Weights of a small image classifier: activation gelu, adamw at rate 0.0019.
Rows from block 13 of a small image classifier, named by matrix and row number. Rows with one number within an expert belong to one neuron, the router's apart. Each number is 128 + 32 x the weight over its row's rms, rounded and kept within 0 to 255. All counts start at 0. Numbers have three digits each.
Before each expert's rows are labels from the 100 images, of 14976, where the router gives the expert most weight on average: "strongest on" is what is common among them. Only what is clearly more common there than usual is listed. The data: rendered roads seen from a driver's seat, with toy cars, trees and houses. In brackets: how many of the 100.
# router: router (model.blocks.13.mlp.router.weight, 8x192), inputs 0-95
# up: expert up (model.blocks.13.mlp.up, 8x192x192), inputs 0-95
# down: expert down (model.blocks.13.mlp.down, 8x192x192, transposed), outputs 0-95

# expert 0
strongest on: dusk (98); vehicles: zero (35)
router.0:113107141097117070155105148101111170154083109173104168173069187072089153130172101108114198153150183166097144124117146126107092090125095110131120087101181146094120149206101085124096099097146094153173074120144092109110121143104119157096152158101087062100143150132071140177171147093113157108
up.0:128133121154153190084149144167171101178151168081143104110158092147123113107113136195135088102084071095126080077161134157151160154170140118118134162141133097137166080094162149113186117134114153170142167193110133140152114193086152130138139120155182156164112084122127139099113108165116094172
down.0:154114158117139110172111125116114114083135127141105089172087140112076118133045096120109182120183129151167101124121166106121101100140087089095131043132106120115192143115114066119095118087169111106123111129176149094123104105229118103115120142109110091146135172141131127142140157093136159081
up.1:147120110178218170141126130131194094154156177111160112106201062173124075114116107141163083094111079111118113151180108131146157167167132130105103161137143079143170106116158150108176123121069129103103154183153158128188103110113123124147127126178122152156135118120148067104104138148110117141
down.1:097129178092112118100114186147109175116081100164061138163040190105094119135151097114060183123168167104152141100096144130110092093129149077093142056115111141142111163125131089171110132086125140107118052119145078134126142132127168123129143078070091149109080176145168141180141152116145156110
up.2:086156143149147219089145136170213098169161146088154106143135099127119123101090145173138080116098084117111089110186131160153156159167135170154107138130109094174151092102107115125176144106134189128144127164134142182159123156091167071158127079158157163160090110135118136121119108140155115112
down.2:130106147089113134171129107106103111035118144147131166150137128119063152166128093090137141070154092154128132123148209119133055114128128082101092083078138144121227149133157116126133107102124106111149107145179154093120141089128128139128137152121117139135134163205132083145128157112137133041
up.3:094166097163173153085152117199185106132141149085154105104173072152146087116119131161138089098119107114107088080190115169143169154148139183151100142125118102218164102121118112111153175112142160135101126150114113184139124133132178039153134066147190185123065083139101117114123133142151118114
down.3:173130167103149134191118107123147114083144147166147171173121130140050144158104081091107075106127061149116143177141195091155105113077126071133109145125154151116224129151097149092103074136128119107153077148179163083125151081088107105106105150123101097169141136171161052129108120082102124106
up.4:082169113152162172100135161167194109150135123097151092084105119155155123093107157179164104130122096077148107078157063177126166164160162133158122187140092100212103101110130136119179126131164184140078148153122119164149145111136183055169140085162162184124065101088138147117085124144161143162
down.4:169127142157143140187098111111138086089142147164122118123158086174092174146064087103137149070127116126091148158146221146188129101134117126101159101152133088117209148115130153139107068109120119102121083127214164105135077099114091118119089182136097097146109165131109113103121125102070118068
up.5:118166113186175181103135185151174119160160136122168130079184081157152115095145139161162094107082070083148117114181074132155162170157146127162146161136159089146127106117113158160163111137077143100101168157096117133143122155104138047162140122118177176166112113128177136118130134157141092167
down.5:148106098140143162170141151114181084114107131111104164139107174120128181124195109119134168120113123237218137100137163153137136163137114103084149126161181111105130144110149107095133156105126118088131085118113200105121145155079115178115091161150128153100136106122098124133140082077138122190
up.6:142128143093125113069143124165127140134119136161124124104132071117136113101123192142104063158054120156099085118145106159111165166117113070115144110048160127135135072108133101077129186105080115182134114197106098106158107136121146097150122129078182157141145133134192126147162119124134108084
down.6:132127159114129080087148191094168131094131117102151154130139137173092187150177138129072116162134144151047128144111203096152126133083137146132184110109101114100155131140129154159117087125142101230184061138115127162130110089108106104108122128065123105114100127190164133125139156122142175115
up.7:105157110161191154087135156171182101119186158115147136088150090157176091105081141188155088115084088124127111076157114178127158187153165140158111126101139067179157094108134146146170167119097150115098145178119127145183146113133177071172139106121163152132076121116158130101150124163143138129
down.7:133123174121160116101150101144133094150116139108169167144081178083071148118103089124096195162154100143130086138121139108174131146114172142127172075116141103103116149109094143124107203124139136165131024118104176097112068173113115104158094098137155120156124112151104166104084079147096156149
up.8:138123102151171198101173163182164079197165163121176115144140082153123084088101119158164071101109087134148061115196119174145175178137148142141124159125137110169143097118123137111169135076101123124127132188117158147171125155123152118183134127148153149164108088131136096105128113162121114136
down.8:148083191132123096109146109141111110114140167123130157136019175079063193121127068143067154132153133148162140143112200084156128094098137121113119045173132110152122151120108145129116157132141109150106047127149120128104101123105131127138139142124146093147114165196121163120111140121130187112
up.9:106173075138179178086144166196173091185131154100151099102166098161155099083107141156172086084101111101134121077195085166111159125165138140142123157111090087203150108109121161098175146108117158133105136186092126150140115139115153089171148110128164183143083098110146136118115145151152109158
down.9:126101141170156153129115120098144099052170144140162182124134139169045148127119096054125122075189136186111136141130189129164096124148111100152132142097131131121195118152148125118124086103173076111126072134202172095135112056102091140129114157140127120137104161162048110121105126142103124065

# expert 4
strongest on: dusk (90); straight (60)
router.4:096105155082095097126073128102079174140092081144106154135065176100146169154156073133106168147130201187115145165083142123145104100085097125101091085127190130084143139193126119136132083101153126133160088117148119100134167078137119196138153161083125073058145158148139142153158164148131138094
up.0:110136109133162166146122095159169144128152113108156127095097078114122092063158166183103062091108075133177104106193079171144155160179130140173115144157129133148137075139148131126155140154066160141077156193111125113175164160141164086184136130143143152148112111135185149137125090183124103138
down.0:126125174136150129136151204109148137212120074203166138151074136114102133121137099147088135131120105117124112132140126156138149137091148118151133065158168116185067094138104105092100180119110141208147044144112057163146123141141096096106150142078084153128122185090146120109178121124114095066
up.1:144123098170200158133134110131192100144174145090174116105141101177140101097103147171137113110144056116146084156171090156145168154209167142181138171147111090152136093104137164105177139136116123096118147173108183142156129171130126110202095122183153156174126094141131125077070075178113088159
down.1:124118179104133123101104061115096142128120126146102170162122176128086113184164079134124169135208104153154112132108144107112125112131142104130106046090153159102107173132126063129113163109117161163107085134171068136118129106098130156140191118123158111140148165188147146143192152145142137059
up.2:068157095169149190107100097191170133108135085116175115141116129173113122105117145140142119045173098109140131097181107137123145164182142197143110145118108133195149148127109159137167152093132169136097140159171166203118171100164168113176121046170153136160034078132134095115113085151199120124
down.2:154110124116094098147130078129076168143105101162079020180125138146142161156049114084163136170116142180212163165094120108098076142097073087094137111124139157068131147106106106074108191154128136136134115073121123103135112125113097132127126150126144147096143104145121094148136102121130191164
up.3:126139162125152135116155117170135091084152105166190060142135108187112194173103134093155094087134040127095120084175134120157107129163122141117101130136072109195161113106112149085119096111147139133134095152180118130125122040119185066147105091141107187157089093148138133104127136121131151116
down.3:176075130104132128149128085080128101065147123131129114146167126135143126144025112107113129145131127170122163195114152090147104140097104110103144128135148156077143150117137146087131159134109106104146078121123165097074075089143076180108065147137124110112188107098143063158148126078085131105
up.4:135142094187127146152170148130172101113117124095179114152146149174136140081127128132176146115143086082158102131169112142138152176168160156203145165190091083130096138127149173137158097138144145120097153145093154151121148155090120136162090101164124119147095094116098131104080071173142112186
down.4:151132146169135108112104114148151141191124137100123117132111141098138127140215111132076147084139165074164098093116070111108149174175138106114149168111118100145183125097109139125157174133153173161133155154058153145108092222197200104116172124150162121126098116102115124152125196161142089146
up.5:102130093145149186145119119149197128137142112103192111124128136136118082059115172145158108094116060151141092132204105173137159173176155167192143192146126127170117088124139114126153144102092151127133137160145174154136136113102144119156126102190159131171065063107101103147109069192138104155
down.5:136112154083105071138139085069131122117136135158137149168111150101081084081189081132116154111169078120135123124130115139151112112142142126179155041159115115138106138138140141051112176137120114173067133115156086095145112113102129138128118134136108194121192155120152135125124114106157142078
up.6:139135117161185143128142134137204104157168149084171103104134091178142102096102154166152099116121065084147071141179096155142142155184162122144126178138110071141132097091149182096164120126106110110130172174112161124176130160117137107180104127164154158168131126111144132071092077199123100161
down.6:103087192108156115084074097147083160121115113163083122166121160128093116148107070127077141131192110153128126133088136111106136096129092097112080051088172141130132156148135088110126178092150160146116081116179084102107167101118133169162173151095143129094140148160160148153163134138160117048
up.7:113148101159189129116136107142190118122149139084166116079127125152145080074108171179124103117121061092180084114145102168152135171183151117179150167139107113153111098113142155095184147118114130131079178175109163124157141153125135118200076110178159160168106119126134150119081080191118066167
down.7:123142191082106142123110096137065143071110139175099125134141164105117179191116071118102159137189128138136133107108147108098099097105125096090110046110142144114140161130104085121094150124113149149113062136143085097106131102096159131121151155086119130109125141194128117155171159123128150053
up.8:144143089156196159125141134149186101098177134108181104088143093184137095079120155178158093107112064121145086116183113153160148175175161099161108168138101105179128081098156153101178120121106134095090145188143165114178129130148142086177080128159148144183120116125159147084107086168126112129
down.8:121095173143093126111121093110093111135132077137080142190131177122093158146076030093097110116178080149162135134095170139107111104117134114101112066104150111110125150158075117090123149072148114123076086106201082135100142109128098159127127128125122105160129117156130055160177149108146133048
up.9:113164104143156142115138136184182135166145118077163112101129116163133050057115146172180087135100101096149125099184094157127174186172158107162095173122149101179164089103173146081151126138125158146113153170119144131176190174123183089177143119131164122137100108114167182127104099182184127187
down.9:133098164140126140134136090108125109120168129142141054141105104129153194143051102106054165130189111133136137159123107134140123111064136102091140040146098121158104155124135147133137150106110127114160060156144107130135093141115124141140074150085122181130119106116114108146119130106094155057

# expert 3
strongest on: vehicles: two (86)
router.3:129090160090115074124087141109083132128088153178081210171147184102130147161154119119097163163139159149137151193117152107093100122095109082098124089116198129102156129179114088125103123150125124138135116125164107102117177135134094168099153184098121070134167164192142155179128149104113171111
up.0:177131113151142166122149143162164104156171143099156129081142111126145095085120166172131129122118114104107073139136116183151156150179201049136135143165125039130138090136189161136134135167079134101080125180098142106179112140107113144176101138120136119156164173137141097090048071149099087138
down.0:108197145169165123049142182157155126142127137114140049091099117118062119114035146137115125108138127117068113083163138141129161136126173078137111119103113089149157094073143108170150122098100155206113098172147096143175132042150144071112114083116137165139133147171165122124148149115178133121
up.1:096202107163166154098120103195145098163127125108138097112142131140112075100103152144129104110147095088140110080168112174127148164174165156152088129172107106193184118106127157114170124109132187142093137166148123192153179123145180055178148058144166151157075123159146082144126121163170101129
down.1:162110106138149135142179147152154091122162149098150084140173139138108091088022167147120102104140087145103076174144144161181116174126176141122163125136146104129171131120128133060165128151097073135132161150097141091151087126138072155168087137122165115167159127124088089088088084179084076204
up.2:188134153183126136119146124141170096127169171086153136093108129138142103105112147189127124126140114040162101149131105134126141119191218094162149170166133036144159097123220160112148148162067136128074140154089144115184133146101119148165118134156122118155152167108089131079033107134121159140
down.2:118177138111116079089116172175128140132133130117169073102095109129103090125071165177093141157128168148053130072134150135157149101113187059136123077109116106160144097070151125183152163078079142192142074169123073138167118099152191083136134115099111155126118185124171113139147176121149139114
up.3:185102145164151133115142121136135127112154159078135135094137121136132085104124171177123121114129112084143096124133102163131178124136207079172145123164125054116118052124215161131150142164060111115092144190082132111221128130126099163172106137119142125156173115141094103125057081144105134108
down.3:137150102114169091109138115131169104106141169096149037091115110098138101105060144183101126142102126151068087110157099142160165144140154079155136127128150075138174077073181143161178148116075114195110124185114104106176135127134114099165120160111175177161159134126189161110124132155105135107
up.4:105187114167152172121154115194153100127160133089158120115130136172131088096105142140116110088128085109144093093188106152137152177178163160167129153156118109184105120104151133146150119109109176132071163140131136185155133125153186070180100068164158157172061114118103123104099087135157116114
down.4:151129135096144097094088106164155123179092094125136099133169173161119062103080164141151119120123095170124078139135154172116125145154132102194089080124172152121156132101122133092147126156092119180122124137158165112143150088068130157177128127131159119152172059240100103140105094161131108102
up.5:168111133132146086120161172152135103075143158124152112074133119082143086110139205162108105163108135123111080153128125163140169159124180073144179132116141094110103059096190168102131165191067096122134136199096122099206092148144079145155116166110161149146153135150131129110095077124097130126
down.5:119179107138159141059144161176143106154135138101153093106162092126068093103054148162119097092124096159084086095176155142154160136140157142132091123105086114195177082081136149168175097110116148180116126178142105151163128097107164073169122096134181171151104126191157114115108118131158139080
up.6:164159117177161191134148160139149089190170145094182103087171095165144098105122135155170115113134066104158095120167102148116173142180176084130147172158116076138144095104164166140165100147122145091093142164099173110155117139080131143167121114148142147197127126141114141092068088151118123133
down.6:100166145096091140087097157150088169153116081130115079169130158071042120139020092125098128102143126175107121115119179140129111118082137132128095068069122125155155126121142066108101104062135163177126077136176103106158173087126147134136154090132111128130094137181145096151150131122184109088
up.7:170134135159136136114165148132141104110157173091138138091147135149134092111137180208104154142152112064130102153135110157154136133170203069157155123163116053145188103119193158110132134161076097130079118184096134113189119157146100151179076120138136106160154170156125083089040058153124110142
down.7:128168139113121082075127166146136133114143147163147071083110123095116122115027143168110119175096143137039125098150137144134149114115188086114125103108140090151154098061164118183131143090100129208138099162120073117204150080169181073124138098079147174108137160146228135138126142116167114107
up.8:153130108177179182140175124152170074133186150113159113106163098173139118104116102124188115129126067102159093143167104138149166163170157121171161166163119087155121099112156157140157085120109107070076158150097172131157091139083092111163089116159134146176133099098124126078106099152112130141
down.8:069176166120109151103136163118117140194098078136100181143163211087054107134142069080082148118178130143144150101128143155077098132137109134100075128110133158137120148181088105109117116081165139185161116109165115116099152110112152142129148117126105093115125131169106045159138133123167092115
up.9:111189113184173156142156103190155096106156149126172093114131136160129096091104119160149118077115093111137073085176126165123159160174168142157116139166088075193117114081160123133162087135129177106053175150113133188157134119139159076168112069169148172181058111120091115092100115163156123114
down.9:188144145130150156088168110132099096169144136153155075138185162129076150075047132152143094118115084152163086157104113140141122145113131107124086100098131115105174138140164111121155130136138107160107137126165170124133116112145136142124151137085135120150119105182124097154092070171144121105

# expert 7
strongest on: dusk (73)
router.7:110096141104118096092089138123092164163100122162104195161088182117116169147178083090103186176138162180119146159091151097094113126107120043118099103098210178095142142182108092133106130119120109144129087092172094102107152080145118169095169161084088071107156161144072165186161180125114176103
up.0:100183115153199130076141138204156126168155145117148090084117102104135126112103133171126103096122104113116094063189118154161149126151168125171112108140095074198104097087128137101167134155103161123087110173113127179164166121092168054197128092110179175178051124143136156133107118143149115113
down.0:167102170121098096207141164106127110100115135102142096141121153136087156156034052114124140083101110118191169215141170119158119118149135098113152091120191122093202120136119104074082120119132097116136141099133118072152125135114082179108134182119156099127178154160146107157133114138055153132
up.1:149121111160179124108151126123185063108212130104191111093146134153162109104116133178173115147102110103127080156165095182152178162174176113167172165157133061124078115102168161115168124116105114102117147180092165121179083154141119112198127138154170141186139097136096164098111104142103145188
down.1:070159141096095115107073103130099150115103145151122129141109101098116126146199152105094146131183144165064154071108156071122074157110094110100133100087120110142168147108064086148130136050138149164136113124195082121134138090115189099149118099096086141117116130088205097134186147108183120108
up.2:110168101140171144075098109179155114149120154108127144140157125118145095071129139157152145047136081064181091084165100180113171156206183124148090135119121053114145113142135113145163128148080173076083153177164119128193189107118146128203155116141182135145107129164146121141106087177145146127
down.2:149092132103096133183152156069108141136130146107107163148153145167149141170154136043134138142118123148096141172114116073109101143094063142100150144101167149111041174155118126108083140122153085135162108060120158110091091120138097157071086152148069133083166102082147148128133155098109155168
up.3:153140104178198134084174123152193113111158168111177094064121079145135094088089154166133115147107092081134106131194091159166152143166166119172165142123129080150129101098152159139181148119096138115100128192104132132166106122157133086159088134118173160168125087089149149081097132162123125139
down.3:093160149134126088128086041133120121120091109144095192147095123100139104123186129119090123106183087154078155118130167102111091101141111117128102074098128110138154175166102104103112166102197147171123129135143111146109140155157180092156181105118097077145094182160134115140205154139142104099
up.4:167116099159169138107159110133189083126180134099179102076140109177161114097126162161178114110132100087144067135180098167156166162167179128166155145137126056138107098111163144151178094127097100102098136174100195117168092130123116122174116135160168141180139077115109155119087089167092117153
down.4:088161134144123079099158120159117170124101096177087131188128156111108102134197125143101153126173166124131153104116145092142101126075103120078097105102130133198185147140125106139117211077120154139162086119130093156119131091163183108135144078148122141107099157131155090143167142118172117089
up.5:137185113142155124081177156195139124155148123105161089101137098155146110094089171170124107110118122089133096060166125164144140144143167144164141092129102058181081103098139134140156147140103186109098106191095118155167135136101157051194094090122170195169083127120157166132104084148147114154
down.5:162145148081082092167152111094103156058102099142122130163065168126107172174104099098131171125145161164171158164107153091095104105104111129104145067113143157135170116154168112085068113177121104107173093091129105131131086092139128145079096140109120095095117122159125089107152130077088189086
up.6:114141110190171137141156134141172107110130093114159093114096121156116099113096124174103136074164088123113096085189094139177135144145137213164109186139111106199115133116116137119175164110153131127083156135105169185114093164110132047155115056157120148173080114108103119078101090143169094134
down.6:141133130124144103105142128140104127113115164181083071145126064145114124113014152138094131126102138062168099104162133101123111119160160075117101118099113122124181096066149124064123195128119114155122099133123083095165132130133122134123131141085103137124150149154193158132116133140124168156
up.7:132186128159173149064137162192142089161173151121152109115104069123101088112111122135113099111127079116112090082215109140140112137161154123156099133111077082194161090109140155118164133113110139116097123169109120130169121151094145046174129095124140186175100134181150158108120113165132108130
down.7:117131117137102095172161053113134142097125151097101121118019138109166182133163116140110152179115121127156150153096060089138112114120124092142105131145101113083192118137144118099115074137125171168131162098131127069126109113194129116127143118133099114135130117094080149096127121099170208192
up.8:146142109162173114074132122156139148105163158077172115097135106151153080090139162221123109143101093108108101099186092174127189142151178116166158111116143070145134077134177163155176138181055112128076163204105134127203140125127146103189122144161181143162120116102120150118085077151114096162
down.8:156137128168138089114147138102137132165113123117128087119109151091110054120117173123107118177154153107099081145116102104154129150129162081117133186123146077144161121072168167105110148166097087195116138160132127106195098111158179113157125132089086194156128171107170105110071154122120130135
up.9:168104116151179130098150106121188080138200155088165130064113107153133113075115126144149107140132086097146079154169090175176144156162164123163184135141118062133108124097154147139160126116121115108096143187116179110170095155130107121185088120153165161165137108107102176103116083176086150143
down.9:097162122127108095113107130160119178175111104155099151158099125112128067126178118139077149145179139119075165087108148103116101138104155128107129077090107128177163158120080109124139181078121152173101118119124100134123146099174168092122134088100103142144113145111154073132172144137178094143

# expert 5
strongest on: dusk (76)
router.5:095096151103110068149092159114113143152096089143116176154100149076112185147151125126108178164144159160129150147097184117123097116100108068120112100111184126088106123203119095149117100112145115139142082098158102100130163081123120181104175169084124041115160172146068167175146167121143169103
up.0:123135100180187118140117112165159123103152132071195126103163124166132091094145156182148151127138088098132089115189095172138146163194184135189120142145115067136124099118170152129186121155092113126090170164101175106160134170131113106189106123167160138177118098103109125109069083185120092153
down.0:086159136098141110044104154124137127147108088146131141141093145094152128128193162144092169161147164101083142099106106136135129123098130099119167106106150116126095147160150118110132216113110160158164104120099122107141149123202205126107125128080125096120130166097160082109169159100113108131
up.1:152120073160168127117120112152161146116145165088159122118179110173137124141114148189153076128099067101106089100169135146133147174180166139117122122160157081144115097118156166101164115164105111095087163160173188123165111182080159096179128144134190161194129106126134077106084091173119118157
down.1:107153080132158105112161156159146150157149155129138123166000115148167093076154105107085094169149143041118121113152096120120180123171151078138112066128179101098102141093114106179175134036118146123092125148089055156132101113208074118149135126115108167125109129112154132095183171143132109099
up.2:153106121162152170108170102130151104132161088088153108079165109171138107095107169188141115126132075097140083137154080147162161148158159117192159137168127077124100096118147177107156126172097086088109181158080187121156097195130113129186106157169162124195144106125107118086073067136113122165
down.2:071151157125100117075114119131141172164112132166089108206085131091104122141146130129075130144164136096114140110117132103116113116110121116153099089117106137156174159111095083164136146034142155223145104092142092147102182100192157117145168074115135149097089155133136098164150159099161088068
up.3:127155141169140162139185174174200087124159124115178089109134107180124132138098137151169128091132052094136100088193114124139158150162144206157141131145082096199098109099142153117146089077121141115123137168072118202155098119114145084148106073152136174158060075102100142091072120089138146138
down.3:163087149117114074154161119125114139125146162170101076114155141124109120160000094090092169125144135141105128169104155115139110091097123090134139097098166123067117096093150124110117144137122082116114087120159128112138107080153089134090142169087098135136164142152095072147112135130089141069
up.4:110151122153153173115155148170158113113133099100148092121115154170132144124078079143148122070145080124123111118173104140149157118153168192159153122130080096207093138096114135108154107085125175101118097182116150228152107114097169080154090051156135157175042099119108151108097116138168155131
down.4:157094178099092099104163110118130109092137134153110087118139102110127114132044094131122146109114118177123166147101170123167153106099112098104144090106149117084138134068168148083101123155084089121118105114134125072162099088122096158093085185091110123106195157167155155115126164104053133053
up.5:144126115115167159076178188139143107185129125125165104097154093138129077066089170153132087150111133098134079112144086191126154182156147094156145124127152100134120077106163170086151137144089118117096151189100134090163099151121126075180131145126157145178173100143168136104125078156108104141
down.5:131173152142146092073158171187127087143175167095131103154147164142115096139033097136095155117129124161044129129143156110181110100182119136117143050142110097164151160138106138149113126138173136194101107105152159160086085117195146120093080119104126119114088118163103133102119153121126144063
up.6:116179154190152163097175152165169097134153157117177079107130122190146138144104122143194137098120061107123113107218142143148147125157167165142165137137105073175081110102130135123157085062124173110110164172088112178148105120086119073137098089131143192196067098106093172090090127134137122147
down.6:178082190091091089146152124103112118137134133151126100145138145094125137153018099090107181153118145148099152166108185106124055074099118107127158075153163143112140126132145149080091134125131094115144084120126123100114103069167084165098093177066085106087166165163140123137121147105099155063
up.7:166107076161167139114161164147147110122167163093190140077152105184165129111130145185166136126102099127097075149166124154169179111147193094147168129142131063142070078131188169144159131151081097117086136186080156115186104164099085122158091162132136131180155141111121158092080098141119125164
down.7:097155147149131131069143136158132146147080079103116064149081153081136122132114105167103135170152155101122138103123094187130105094099160055117101174156164076152127094083191137138127149091049142158127172146103085099188116157190140095134153146155134175115140166115158137118115102129136057163
up.8:130159103169164141110151149169151105133163090102172092082110114165142087106095192155166145113123095120092090087188110166150144139154170136186151145143117048154102089084157161133176127151088126111070146177103142145165126121135126083195089095155139163173105124076124107091098073147089075139
down.8:143117201149096187174135106090088125108139150141095094158144150146087091106066086152150129120149104127157137131109137086138130066155158123108104096108117153141149177157140097077079131082153120081123143049199119106091102094088135116124147125098089106121116130148062075119111162124097123052
up.9:106160106122173124118107128202149099093128093135127117093124076135152050128108146141143089087083121155121104106201084177157171140129107149150091151105122115185133082105124110135164156129110131144098144179167102161164184110170187062156132114133180169157089112122184096115163124133146094078
down.9:153130126151107130111122129150121129097148166038122108152106197124161143089067066151108177105163087133062117095099108129159083078154128132148177194156112140161100179167159129118162136126128157152118166069112211144083100135174143159142076102203155103110140080089087127110087128170152103146

# expert 2
strongest on: dusk (100); vehicles: zero (87)
router.2:091101118091122063100078134108095152145071073183094184148083195078143181143133081106105202117149192149113141130108141142108109083121122105137076100119183140115077132173104107136103124094140156138178107122153051121143166125127125196112149155081114049093117179139073171170174149136137172116
up.0:104131077139162143081152101203166131133155132070175105126124173102097112090122124197099096122084118176086111099121145181162208172144153197163113122102135143117104109128144128140167123098129121163142122137111159182165132131102143145171110096156202089146092067142072099126168118165139101128
down.0:148103207101107092182121093060097120126122101164077133122113161127148182165132114092133188175165151130161158171082118068126054071102090115082137130164137156091098153133101124082062167150148107087178115085115102099105125119151118139081123178119075124092152169111144135126142148125154162119
up.1:131129091165170171082176104172144104136153125141151115115138079116134069048121147130094073101083077134125048118183119175160179193131152142173121113128138103157124094109121133134180146104088104123091132183110141148151079134160140073193096125163156124190105114123111080125109071161133096104
down.1:098175204110109100123106176146066164123084106156106101189080170074081155147102076106108148134109182161103139110131171124085113146097099094103093095092113156153172159109112099101103139113119168167149157101167074117121167121117169102123162125074155079111139158150162129182159177139140106098
up.2:165115102171166126146188093126167075123186141097177090067105099169126120118121141153140082123104063101132075166160114162160165152139156166196151147169108103145099116103149177112164113180140098101100130148078144142144087143100097130177047120188153142174112067112144122099107054178089116137
down.2:084170130128132139071087097176115170136113069134087127184126189119071132121151100116124154045190126145150120095144157166067109116147136129124082093114117110161160165144076103123138150078111167130101154134177093132132181133137184125166192103118151127141106136160142127183157151169175090095
up.3:079180118157150143115133144171159132155148153122127118103188115173097090120116130143159081091122097124115126090176113134131143158137118187142108119097095141216146141097092144137174137079152167118122155149112160209126162106129173043157114037144153162134015082117150131130137128146192122130
down.3:158095136093120062172127104072098122124099173096069096126104139152154148162030074135149113179100188139135168155114149120132123116102153119116125149134172144067106129088161143054093148144091127121166124134124100063122142120111090195106136177116108113137182149091128159153133131085113176136
up.4:097169117170170149083157133199163116141140146139164092122160110140112129106105092132133096097109105126117077082210124170155160169157135176145107134119106123210158124108092140125192127114130151137105144167137146181136131113094154061177114083162169153140041112120116128105149124163182116147
down.4:153080150135117098137129155089102157052105204124108075113124127135142160192028118131161140194107179148132146122129160114129158086101138073128126137166173126102113123076141106140132117175132107153118160113076107077149120117187117182101092158124127116110172119085156117154109161077114191090
up.5:097138099166164158110180094175160119121164143093161108128143123154096106090113109157135064107093071162126076098175143172172176187132128193168139135140114119179119117099127133120183140110119128139101147161142149181154109110137159096182103085176178156184056090112114079097133106180143117116
down.5:096102169108080087150094125144100167109100133151088106148082189093105147190132122125118144159132167193118161128126178115098129086126108083097121115085184152120183139117138089082115115151101123205139115124165075072168148113143133138105166160076123125098129169163165129170111134146146129111
up.6:165128109156161122164165125097194072143153170157156100047133095153184127110114145108158118153094112089153095166167087154140139150159138109149141168167144079156088094092134171129148094138111121074111147157096107113143114136141140130142106145154117159180139103109144135098112111156061140115
down.6:105160106139147145084107146158139130143143155105147139197168150145039070078122148151152120051157082179101110101178177146122169147148127140152117085134150154166176160132113113130151172103167135125098125117143152131121128090131147129139137090137151080149097108143099084117125092177119080070
up.7:098164127175162158106151160183151092161163161119175105111170107153109103122104109148150096101110089105128109092179128139135164159141129183152129130145086098218154104097107146139166140079131150139102131160123154220150115143113155047157116069137152175163046093126119147112130126160192111123
down.7:155097128119145080208101138080096148111116168143097053119112138116129151155030084123086113207098173136099138141107129132114104112167147102104128140102188143097138087058157078100111075141071123161099118112137060063163121098122101162099149166110117128096177138080148142153080164108090178115
up.8:154138109145179132101151128155175088109179137150173122085135060121134118107135163121145101150113122119099078097205135148157185154135156100126172135151130072174115064132140169156162165137075110108105110188109130146194115106095135080167101122118175158175112109137166149093132118146105111129
down.8:159126149163150167091141092125113058172184096055154167157100139077142155143181093157096132121140124152136079152152130105138124088125193148139164106154100085165150128134155125154143067104141152097169098167117191136178120095121129112130135083087121111147115114172114077144119135133073124051
up.9:171138095165182184147169130123180071157182152115167103083137073164167116091100130134176100132112091099150093139186079171136148139155161123188144181156129076169129101098129187133164128135107128119094160170112144130149123154126089081157085117153167175154112107113150132065102093168086108176
down.9:130177181111116097132115115142080144141153103113133125159079138058089116136098062111097127146175123178131134134147186125084131087153136153143122127101101139142133163145145115179112055101154127161140102125172139170151134128153133111183137105100134120124114127116080042198133133090093162095